python train.py --encoder_arch="efficientnet" --model="contrastive image-text model" --dataset="rosettes with rotational symmetry" --train_examples=195000 --image_size=64 --crop_scale_min=1 --horizontal_flip=true --translate=0.06 --tokenizer="word" --vocab_size=28 --loss="sigmoid" --embed_dim=256 --encoder_norm="batchnorm" --encoder_activation="hardswish" --encoder_channel_attention="se" --encoder_drop_path=0.2 --encoder_depths=[4, 8, 4] --encoder_kernel_size=3 --encoder_stem="deep" --encoder_expansion=3 --encoder_widths=[24, 32, 48] --text_encoder_causal=false --text_encoder_width=256 --text_encoder_layers=12 --text_encoder_norm="rmsnorm" --text_encoder_norm_position="pre" --text_encoder_activation="gelu" --text_encoder_mlp_ratio=2 --text_encoder_head_dim=64 --text_encoder_fused_qkv=true --text_encoder_bias="all" --text_encoder_qk_norm=false --text_encoder_parallel_block=false --text_encoder_inner_norm=false --text_encoder_positions="sincos" --init="orthogonal" --residual_init="scaled_by_depth" --optimizer="adamw" --learning_rate=0.0013 --beta1=0.8 --beta2=0.95 --eps=1e-08 --max_grad_norm=5.0 --max_steps=10000 --batch_size=256 --epochs=13.1 --lr_schedule="cosine" --final_lr_fraction=0.05 --warmup_steps=300 --weight_decay=0.4
Rows from block 6 of the image encoder of a small contrastive image-text model, named by matrix and row number. Rows with one number belong to one channel. Each number is 128 + 24 x the weight over its row's rms, rounded and kept within 0 to 255. All counts start at 0.
After each channel's rows are labels from the 100 images, of 14848, where the channel reaches its highest value: "lies over" is the class under the peak. Only what is clearly more common there than usual is listed. The data: rosettes with rotational symmetry. In brackets: how many of the 100, against the usual share in percent.
# convs0: expand pointwise conv (encoder.blocks.6.convs.0.weight, 96x32x1x1), inputs 0-31
# convs1: depthwise 3x3 conv (encoder.blocks.6.convs.1.weight, 96x1x3x3), a 3x3 kernel
# convs2: project pointwise conv (encoder.blocks.6.convs.2.weight, 32x96x1x1, transposed), outputs 0-31

convs0.93 [129 112 144 100 131 145 156 148 156 131  90 140  94 123 125 122 161 149 112 137 145 158 169 119 187 134 148 118 162 106 143  92]
convs1.93 [138 131 164 137 130 148 183 114 138]
convs2.93 [151 153 125 132 100 137 147 120 165  76 147  94 127 106 118 133 140 107 114 151 121 109 143  93  83 178 117 145 145 123 133 163]
lies over: backdrop (84 vs 55)

convs0.23 [113 145 105 108 172 120  94 133 183 124 146 140 129 156 138 149 144 161 152 104 127 153 128  97 125 175 157 126 130  86 129 136]
convs1.23 [ 79  86 108 122 130 132 134 132 152]
convs2.23 [102 151 130 148 152 118 145 156 107  73 152 116 166  76 116 167 128 150 147 133 152 123 138 171 144 102 108 138 128 122 116 124]
lies over: rosette (96 vs 45)

convs0.80 [ 86 129 158 108 124 123 144 148 129 105 148 156 114 113 151 137 118 156 108 122 171 152 147  93 161 172 111 145 131 119 123  75]
convs1.80 [139 131 125 183 124 105 136 113  93]
convs2.80 [ 91 107 140 117 134 162 110 129 142  91 116 140 184 111 112 103 166 108 132 142 137 101 143 125 120  94 163 108 146 124 143 174]
lies over: backdrop (97 vs 55)

convs0.88 [150 123 122 130 165 135 139 112 138 161 117 156 114 128 141 136 115  84 109 125  62 121 132 123 120 145 108 108  62 153 126 146]
convs1.88 [155 145 149 107  99 113 147 131 171]
convs2.88 [156 156 123 155 113 170 132  87 143 112 156 142 103  96  87 107 125  99  80 156 140 105 100 112 127 130 104 120 106 135 115 142]
lies over: rosette (100 vs 45)

convs0.87 [ 92 155 126 103 105 137 133 104 112 144 102 143 157 138 129  97 143 208 139 125 112 130 128 101 137 100  86 130 152 109 138 126]
convs1.87 [112 119  96 104 137 106 100 110  89]
convs2.87 [170 132 127 164 152 101 129 135 158 137 157 100 107 120 164 128 134  71 119 161 154 140  98 147 128 134 153 109 106 162 124 147]
lies over: rosette (96 vs 45)

convs0.53 [164 110  91 151 140 124 112 136 133 138 162 161 100 139 163 141 129 134 129 141  90 137 109  77 137 142 145 153 146 106  79  99]
convs1.53 [166 131 136 136  70 127 127 126 141]
convs2.53 [169 128  79 136 117 134 109 106 146 126 150 178 123 142 163 134 143 123 121 143 114 155 142  82 128 149 160 114 153  97  91 116]
lies over: rosette (71 vs 45)

convs0.45 [ 90 126 149 149 136 114 149 122 130 108 126  79 147 119 110  86 126 130  62 150 147 130 171 138 117 132 112 115 110 155 150 103]
convs1.45 [103 115 155  91 150 146  93 143 133]
convs2.45 [152 146 106  77 128 168  96 123 121 147 115 154 137 139 120 131 149 122 109 110 108 111 156  95 140 182 149  98 122 115 144 169]
lies over: backdrop (95 vs 55)

convs0.68 [156 126 136 114 112 160 108 128  98 125 127 100 145  67 134 118 179 126 142 168 143  98  94 143 133 116 108 137 132 168 146 150]
convs1.68 [ 90  98 111 137 169 151 137 134 139]
convs2.68 [138 140  94 115 143 100 111 127 161 142 121 168 131 170 144  93 108 134 101 137 113 142 142  82 128 150 164  92 103 126 113  90]
lies over: backdrop (98 vs 55)

convs0.48 [128 131 137 108 127 123 141 179 130 112 161 137  93  99 100 157 163 129 143 140 124 120 121 161 180 137 123 176 172 126 140 127]
convs1.48 [164 169 128 148 157 127 140 130 157]
convs2.48 [160 137  94 169 127 111 142 111 119 131 137 132  82 138 122 120 123  94  98 138 110 105 144 113 113 146  82  85  80 109 131 147]
lies over: backdrop (100 vs 55)

convs0.63 [112 114 103 157  80 119 104 128 123 121 129  63 156 119 121 116 143 135 102 123 130 107 180 161 131 150 119 142 143 158 145  99]
convs1.63 [143 115  99 189 122 120 124 124 133]
convs2.63 [127 155 153  71 147 149 135 117 125 110 118 126  98  95  83 127 132 113  96 154 115 105 127 140 170 118 121 123 124  76 116 155]
lies over: backdrop (97 vs 55)

convs0.36 [159 128 102 136 157 138 101 108 131 147 116 158 130 153 146 108 130 137 108 105  94 132 146 100 127 182 131  90  67 118 150 131]
convs1.36 [162 135 140 146  74 131 151 130 136]
convs2.36 [139 135  94 116 132 163 110  96 175 117 138 158 105 149 144 130 128  80  76 147 118 100 162  96 145 143 115 126 114 114 118 140]
lies over: rosette (100 vs 45)

convs0.37 [145 111 122 126 102 147 135 124 120 172 103 141 136 138 150 113  54 110 130 121 108 137 105 114  71 157 132 135 136 164 106 140]
convs1.37 [109 138 146  87 127 133 134  78 114]
convs2.37 [124 175 123 103 140 160 131 122  81 119 146 110 111 127 109 120 133 102  99 124 110  92 154 145 185 142  84 131 138 109 126 104]
lies over: rosette (80 vs 45)

convs0.77 [105  98 163  92 162 111  98 122 151 124 108  96 161 166  88 166 123 107 153 126 116 137 123 126 115 132 163 128 155 126 105 146]
convs1.77 [ 97 130  98 122 175 129 109 133 103]
convs2.77 [126 144 113 142  62 143 142 124 134 164 124 158 127  93 166  69 110 128  98 119 133 120 105 113 132 153 132 146 112 137 158 118]
lies over: rosette (76 vs 45)

convs0.34 [144 129 145 132 154  95 154 111 119 148 138 141 121  91 129 111 138 124 120 127  27 140 129 125 133 116 137 123  93 129 147 107]
convs1.34 [ 71 135 134 104 125 141 108 133 153]
convs2.34 [158 118 150 133  99 112 115 139 111 144  88 138 126 148 121  98 139  86 126 123  83  90 138 164 123  96 141 121 166 130 128 178]
lies over: rosette (93 vs 45)

convs0.7 [180 143  97 140 100 123 118 105 132 155 141 142  78 124 147  85  87 119 133 134  82 121 103 119 121 155 112 143 117 129  99 113]
convs1.7 [ 87 108 126  95 144 125  90 146 132]
convs2.7 [ 92 116 107 139 148 164 129 162 136  98 126 112 144 112 137  85 168 161 124 155 162 105 119 160 154 132 113 134 154 115 100 162]
lies over: rosette (100 vs 45)

convs0.11 [127  71 123  88 145 129 162 128 122 115 122 134 124 130 110 159 144 134  92 105 120  94 101 146 132 126 185 151 149 116 127  87]
convs1.11 [104 124 110 116 133 102 104  99  83]
convs2.11 [136 173 135 181  93 126 100 132 146 140 102 110 147 134 134 110  93  97 135 147  94 153 130 105 134 142 106  90 105 136 128 167]
lies over: rosette (100 vs 45)

convs0.61 [ 96 123 134 132 147 141 124 159 139 118 158 101 115 116 107 126 138 127 101 147  91 103 151 191 156 139  87 176 108 139 138 135]
convs1.61 [126 151 122  95 149 125  89  89 134]
convs2.61 [155 137  98 157  99 113 130 118 102 144 101 170 102 157 106 119 109  89 134 112 108 113 117  76  87 145 142 138 127 132 100 150]
lies over: backdrop (98 vs 55)

convs0.73 [154 127 143 111 133 132 134  64 120 157 132 125 111 123 160 121 111 122 113 129  84 127 144 145  88 163 104 101  76 149 151 130]
convs1.73 [140 156 143 103 147 133  79 104 121]
convs2.73 [106 161 139 127 162  92 134 111 161 103 132  95 132 101  93 134 152 135 112 112 111 155 106 117 172  76 138 165 126 133 122 142]
lies over: rosette (78 vs 45)

convs0.86 [118 121 134 153 153 123 110 141  99 153 173 163 134 138 129 118  87 126 122  92 138 131 124 110 103 159 109 127  66 173 115 128]
convs1.86 [ 96 128 103 128 154 139  77 130 141]
convs2.86 [ 97  87 126 126  79 125 143 108 158 133 124 100 128 128 133 100 142 159 132 135 173 136  92 119  98 147 163 121 167  99 143 145]
lies over: rosette (100 vs 45)

convs0.44 [118 130 169 100  88 149 148 186 110 124 141 105 115  94 138 107 138 118  91 111 140 124 132 130 191 131 116 141 152 124 124 143]
convs1.44 [158 156 137 130 143 111 132 122  74]
convs2.44 [104 134 107 155 150 140 132 104 152  83 119 140 180 150 112 129 149 158 140 134 145 129 117 126 135  63 160 133 116 106  94 137]
lies over: backdrop (100 vs 55)

convs0.38 [157 102 129 146 174 101 133 117 109 142 142 140 157 141 154 119  91 129 112 140  57 126 126 116  82 128 120 126  99 149 119 105]
convs1.38 [175 122 125 150 105 133 138 129 171]
convs2.38 [140 156 141 143 137 167 132  58 131  93 194 126 130 118 134 136 117 109 115 147 150 103 139 137 140 125  98 126 107 138 107 109]
lies over: rosette (99 vs 45)

convs0.64 [138 104 151 116 143 102 159 113 120 113 100 197 129 138 108 139 170  87 160 116 103 146 110 115 122 115 121 128 108 145 149 162]
convs1.64 [122 123  75 125 141 120 151 133  88]
convs2.64 [196 123 135 106 127 160 140  96  99 135 134 146 102  88 122 122 115 109 120 180 114 117 135 134 153 130 106 147 158 126 122 164]
lies over: backdrop (94 vs 55)

convs0.66 [139 126 119 168 107  73 131  74 117  92 131 113 146 139 136 122 115 136 121 160 116 132 100  98 106 104 153 131 132 104  93  91]
convs1.66 [146 109 113 178 129  89 134 131 111]
convs2.66 [112 116 129 134 156 150 147 116 136 119 125 131 159  94 138 133  91 117 136 114 114 133  54 128 103  91 107 158  92 164 112 134]
lies over: rosette (86 vs 45)

convs0.47 [118 107 122 139 121 105 137 157  90 120 120 169 132 131 121 174 127 128 200 122 153 155 112 119 119  76 141 139 140 109 128 143]
convs1.47 [108 101 116 123 141  92 167 128  98]
convs2.47 [183 147 121 132 136 132 134  91  83 125 136 152  85 110 107 127 130 110 143 149 142 139 101 116 123  91  89 169 153 108 115 144]
lies over: backdrop (100 vs 55)

convs0.55 [ 88 107  78 164 150 140 108 138 150 115 123 125 155 125 123 121 124 132 141 112 142 150 129  85  60 121 172 118 136 124 116 125]
convs1.55 [137 119 127 122 179 107 158 103 106]
convs2.55 [156 160 175 110 118 105 164 132  56 126 134 157  83 122 108 152 118 110 111 136 121 105 129 129 151 117 106 140 130 125 140 142]
lies over: rosette (92 vs 45)